{
  "channel_attention": "se",
  "residual_init": "zero_last",
  "cautious_weight_decay": true,
  "steps": 7400
}
Rows from block 4 of a small image embedding model, named by matrix and row number. Rows with one number belong to one channel. Each number is 500 + 25 x the weight over its row's rms, rounded and kept within 0 to 999. All counts start at 0. Numbers have three digits each.
After each channel's rows are labels from the 100 images, of 14976, where the channel reaches its highest value: "colour at peak" is the nearest of a few named colours to the mean colour under the peak; "responds to" is what is common among them. Only what is clearly more common there than usual is listed. The data: drawn small creatures on textured ground. In brackets: how many of the 100.
# convs0: first 3x3 conv, stride 2 (model.blocks.4.convs.0.weight, 128x64x3x3, each kernel summed), inputs 0-63
# convs1: second 3x3 conv (model.blocks.4.convs.1.weight, 128x128x3x3, transposed, each kernel summed), outputs 0-127

convs0.100:473496489491494498523478470468476479501504501494485466510547493476525496488479472552486517479510553508564532498518513488486566515524490517531484459534514482486477504483480479496502522550530513
convs1.100:510524510488495495490503497500505495498493497498496503510499499498499503515510518458527575504502485496523477534507494545544508499512505515494505455499507524488504516537452431510518488488557428493532459456498563564512512507507499513486496569499481497468516504510484482500483489507496516504512513468543493483470501528536506510499516515483525555535430554493505506509497501502493509505485
colour at peak: brown (71)
responds to: orange (68); small (68); spider (50)

convs0.9:501507530536516515500528516489501519481519474503509461484505469456513504535498442484476510525519490556472487508496550504566523537483463525496483521552490516496521521527478496506495479472492485
convs1.9:500503496503503498513489502507505512502496497502500506502500503490501493470522505526509562519542488488501487518516516505484491493492489496483481504476502502454468510507486462531442453528531438521530471537440440502574495487505495491510497559496500468482483501499498491509503477502500503505483463406533544514476502506487510520533510498527503494547411516496475491514500503507502502495500
colour at peak: white (34)
responds to: butterfly (33); brown (27)

convs0.127:476482503481480486484455503537511515552545500538500526491501495496504485498467495441500531521506512509486479483503554477499437533521540544511486485455495508492491500521512500455479522516513480
convs1.127:500498491503491495515487489517499489498506516500502508495507508506500502476485505498490506496479496489492451490466457496556482497516491485498470511494581498558531537453478470514542490531574487464449502505507510491455485532496496508513487575502530469463495463521492460503489492510485497503478456493545465481511450477529501488460536475489473488501451459504466495492513498494500503519519
colour at peak: green (37)
responds to: small (54); teal (47); white (36); creature: spider (29)

convs0.72:509504477490470487471572527503536514538558499475499478487467436502480491479536478470488528470492495517506463525444498523498466474524513485479457501474486505504507492473495496511504493495504492
convs1.72:494496508504504497480508493492503506509490505499503487502504497492495491509509526515485505490512485507472546459493504499522509496515488497502499466497530465584503450511493501488527516508522499474516492501551514537502488547504494514494478496516479498490505506496502512512506488510497507490484494505515534465503487480469511503495522470494509477499319426489473485513489498506497502512482
colour at peak: grey (50)
responds to: white (64); brown (29)

convs0.27:519472492510552503523475522473551534485512518527540501493495511510477478477528525529472517505517462499564488509488485534471483543488511474515521545469484505490513548496495491556513504510492489
convs1.27:512491502499509492498498503492492512497503497505499499504499499486494500528520461523488487533509448476524434451598543551570510493525511520501512521476413564469527510477534517506486490474488485469503488445501517529536509515504516489511506475503519491506501490513492476496490486499496503487533492462534485475479509499528528490473515478453500515461453505479491487498494500493505505498486
colour at peak: green (47); blue (26)
responds to: small (78); spider (64); green (50); colour: blue (26)

convs0.57:514475485502486502517538558483493485515471505497482462523482508472477459489480481499500521470506505511515574542496538511475582503501475517488461536514494471495496494521486500490504466520493494
convs1.57:501495501499504492474502498497506487503492498499498499504499497502501498470557526500517535491459507494494484507492470510515502496504491511498486448525519468529478511574489480504524534498491479534515488479460487473512497505490499493481500534496522491509502496515495503510488489500491503506505491479521479494514497547503543485489514541485581466513364423488565540507494509506509499497498
colour at peak: brown (73)
responds to: small (60); grey (42); spider (25)

convs0.66:434537491516466495479556513531462503483466528502458477506482480509560489542499510495486499486502501484513464498498489535506445481510461484478472495504499549492498503451497498514488498488511493
convs1.66:502500505505497501500503508512502524494505494502489510492503508503499506495536519475453483490533499514479564494532499468531461510483501480476486494443508441527493473557510552505503506489545548565483530532526520524516466480507472501511506537493489475501473534513517515523510516512509525503478491457494515493483506506497513532530448492532544441521415474506547524504494500496504494500486
colour at peak: pink (38)
responds to: black (51)

convs0.48:491500481493533508515535539478517540532508556483525561441536512491521502502488473507482517478536489518543501497503509550497487497491494516459536502473506510562503482500487486492531508521489494
convs1.48:492509500498498499490495500503501498502504500498499498491499496500505497519506477506515493527520490480494481488496470482516495496504501500499498482528523522521527543495464512531542536503557450500507511514514545487459501489501496496503503488508479481497502501503499503500502502499502494504508478516513487506505449521523473510535542529429545586523378544533590539486505501502494499507500
colour at peak: black (47)
responds to: small (63); black (48); spider (44); creature: caterpillar (25)

convs0.56:535503511534481455480482475491518475511513477550567486513488489489481475456580503513491479553454496501484504509522486483511511481518471521456515485503503512476472493488523498503491468498493500
convs1.56:505479492501513515499507496489505499502512501505501493502500503487493496517492505498497513498498466519492478479536567567487511507505505508499516567506395557474518531553479472517483492461470544491460526511517547500507484500489513494508490460500504525506504513483510496506504471499487494492455539440498578462432537505482505497516502491525515501496485463479513496497493486502498507501495
colour at peak: blue (53)
responds to: blue (100); spider (57); small (55)

convs0.12:488542455522501497439461503468544480466494470515523550493520484543490458494486495519488512479466511479491504518502513523519484429540507490511487491536502469518471470510496499505514501511519496
convs1.12:512495500498498511486504495485477524494496503498490497494500488496491523499516559518472464523493511490514447496496508523449544510511554548540539526509491499522477478481448490553508436520523477488499493472482533524500537520517514538524517489496482511489502542497498508487501488470503488490490504489508450473479461492510412543576530487539503502510538521486503517492508491469500488520516
colour at peak: brown (74)
responds to: small (62); orange (53); red (44)

convs0.67:503478524463513496427467490542560495506499508507452489504467479497532442520473518518505473557477485486501506478495487475489495485491490501494508472497478465499476514532469504526495488536476494
convs1.67:538485495508497495492498485499505540496503493506472499490505500506484496523557507551493466568538496473473454505462510467500505503515486519497502566517526524443510511516502556542514520469457504497445501483455501495492520482549530493471517476505475516521487499487493500508509514502498514509523505490508472444463423460496461476528480470548470500495496493502478497505499489495511481507518
colour at peak: black (37); green (34)
responds to: green (88); small (66)

convs0.74:505442486506494507516478519491478516531531484481501480501494501527491477493480524506483497497492523486471494449465453506503498454539456459498479487467491513490480465449480559448511501522511510
convs1.74:502508512470505514518489502500488496499486502495503482510511485492506545501517562459473508552560519532498533502554530526487510481526498492476484514466522492529506504500459501476529498587556500471538472463515543517479485472465480489513502482516484481526486498495482478527523510528474509516488548521485519508518505499458466502572457497561482500502487505500484476492497476502517493512497
colour at peak: grey (46)
responds to: white (56); pink (30)

convs0.5:491480503499475537473484480495517473492530509455480491481490523506492505480472470544482479533492541485485463536500509543550468502478531544482522517452466485486513489503500518464478485442493495
convs1.5:509515506509506490491494505487497501506497501502497506518497498501499501484565473527514559531552499495484499523480494479470493496459477496504475472483482484492495492558489497530473478482486488463447472501474396498508488483514505500533510526508511509499506520508509508503495502514499495501497471510535556481505492488467478524541494456464462531474378500508502489520492504500498499496502
colour at peak: white (48)
responds to: large (69); butterfly (51)

convs0.31:522500483516511482496471481482517487491507513502509478474476504519484469500497487494525478491511475564552517510504486503544507536493516480497467525485505478495529524488505549508471464404474477
convs1.31:496517503505494512537501495513505514498498501503496503504488502496503494466507486501469514524535483492491410505511558512479493511488499487481502496485517505525489550497519399475493505517569410487486460475512442521566496529504491507478482515505524490506495498517496497506508489492484500482512531500530522508504513510510540513503531519498462488481466481489462446515490495502501497509456
colour at peak: white (28)
responds to: white (55); butterfly (25)

convs0.95:457530522469498482474453493506511492479520489520520573462517505480518488487499492487472489514466518465502514519484489531509454488543465462518439507484482545529524500507511497494477494475503493
convs1.95:500502502491502504511502501498493500503483506491492494501502500489497505555548558485464468514549545460533513521513511515477504503485521511509512473496481481468519468462494496507539526526522543495448497508505504474437507513496526521510545442506492508498505504499522511506506503506499502510486463456531454469421453477480510550558538515526511530489483556494537515496505499492493488502508
colour at peak: grey (53)
responds to: small (57); white (41); spider (30); colour: pink (28)

convs0.96:459464451491510468450516453495505493478478481468493533501569481479450511504531491492506475510511511518487495517515487517512505460516506496475503494497483479477494459474510465510527501483468443
convs1.96:494491493502516497516505478505498476494489494496493495495480468496513542523467509443543491510508516479486469496457468456497498480484495501472493469518508524474432510521528520546540511474479525444443511480493508513462443510476484500460509505511470519484492490496505498522496493509489499530483457476519462498451478471511440523544538520473484497456574513466491499501498508505503500498517
colour at peak: brown (70)
responds to: orange (38); red (30)

convs0.114:491498494516518473476460526500482476535514515504492445495473467474483504487489536465461497472457523505550502482486486485464553493502548520487500477465476504475471513521495510477518517485558508
convs1.114:513513512497485494497491516478501513500500503496482518481509492523497499530437496450558522515521531477468486522486480507491512479517511496514504454440438493413480472524519498527456457513514462488458477470485497526482490530519519515549526499494497504488497512490524516489505514504497487486476526487479493480505452519536539499470540537535522541503467570508515510493495520493509493495513
colour at peak: grey (48)
responds to: white (56); grey (38)

convs0.103:517482522490482500517501523501429505495502498524499506490467503520502511490517533499422473539491468526480515518545488503495508505525498482480489489463553519496501487500499501523508498458578477
convs1.103:519509511513510495514496502497501517505493489491499514501495497519501499527500492519520528503511468540495494513516586558545486503481530489502494500511432514457517481536505499500491498491489491526505476526445508448463475484484511511535499537518546489497471494493502505490478480503487495492436490406558522496422466501525541494519479485530496527473498514497507491499503516500507493494496
colour at peak: grey (48)
responds to: white (85)

convs0.14:511518509513517504530521541517526516477512498522524569498469510510515519502499473467486475469516463485539496512524469518520514511468447547520498484534515525488514539526499509567485516494514478
convs1.14:494500502493500503514493498494501502514500495502502495506508498500499500479526485521491537483526481492508463468616558596530505502481511505504508503478464517474553536533465518525546534498550464529528506502542490534533504505509506502502517486502493503504488486493507498501488505500482503498482501412524465498424498515530531516508482500513510513513495501500518493515497498497500499508486
colour at peak: blue (36)
responds to: small (74); spider (70); blue (37); colour: purple (36)

convs0.86:483471472497485508444500491495485489483475464482489491514498473467475472533536485515501479484432490484530534497534532510546466482512509527506477475515515503482500470462531505467506560481506507
convs1.86:497482501497486503482509487469490509497514487486492493484505476486509503506557541477518510544520517532479472495531528518518488483499482499505485463523585494532525535503475517526473489543512538504471491473479467518498468538508495504521528486485455479500486522480522493488501526492518502528471440490521525535436462434476473503521482505549500499531458476502505464468485499485488481511543
colour at peak: white (63)
responds to: large (66); butterfly (60); brown (27)

convs0.13:467481484478457483541506480515500615478496527492490516536485476499499494483541494476506470458500492522510489516467488492491486493460530485490491498504486506513523468528503494516473466492492482
convs1.13:500491496493501496499501501522510496486488490502497510503490484502528486491513493478505561466491540496479577473489503480543480480486506487488489462556571506502483497513510498518490550508544481512513490507512553506475504517500500489509503481497500512505487489501491497494498505508494501491453523503524552505497509468495500541355473502498501501476548548509494510466485498508509498496489
colour at peak: black (45)
responds to: grey (75)

convs0.113:509496530493452500475480496507453474475484506484487571489453538485455512484482479513509449495505467488543519478498502570516493480469513484514485541469506495487492494502486506494481503530487483
convs1.113:510499508503494499467503499489496477514513523507491508503501483508495499533565554540463503538532517488494552512488516473512511498490472511483493432496488493516529527488501595491541543545549571493476489465475506535517508499509514495521490440501485461473508501528503537488505485497527490499462508547542460477514492527479484491526488477488501493513488495504534485498501524492489494497498
colour at peak: grey (65)
responds to: white (99)

convs0.70:518525494495466435447500504509498469488486507432498583492483533509484483500495496489492509545499481507512496489469484538522507488533507463497502503488495498475483548476498480470492474478487502
convs1.70:515506505506507501515502498496481537493496500502489491474497492497474513553542529504470457586538495504484469480514484506447529498554530531529528525487459463472459482474495554547519505484473487530518501482508514509499542498533545519517517460490480504497501510490513503498493494453497501503485551517480505471502480493472457523602515504518489495504502512495517495491507497508504508513504
colour at peak: grey (55)
responds to: white (83); small (53)

convs0.23:511500494470537508468475520524454501506493488492457497447504517513554475486467542471473473530495510479508461491522518503539512482543517488485474497496509556495482478477493503476471489553511517
convs1.23:489515510492498497469510495497491524492497496505491490493500492490493527530546549461458484568600504471516533500514529509471534481521505507527501521538549475476487520539437554528520519526521532468481474480476532512504476491482503526503483541511488494492499507497508515496513498513508495511458540535500530465487479519459553521529510509538489515515514534472492485499502498496491497519486
colour at peak: grey (79)
responds to: white (95)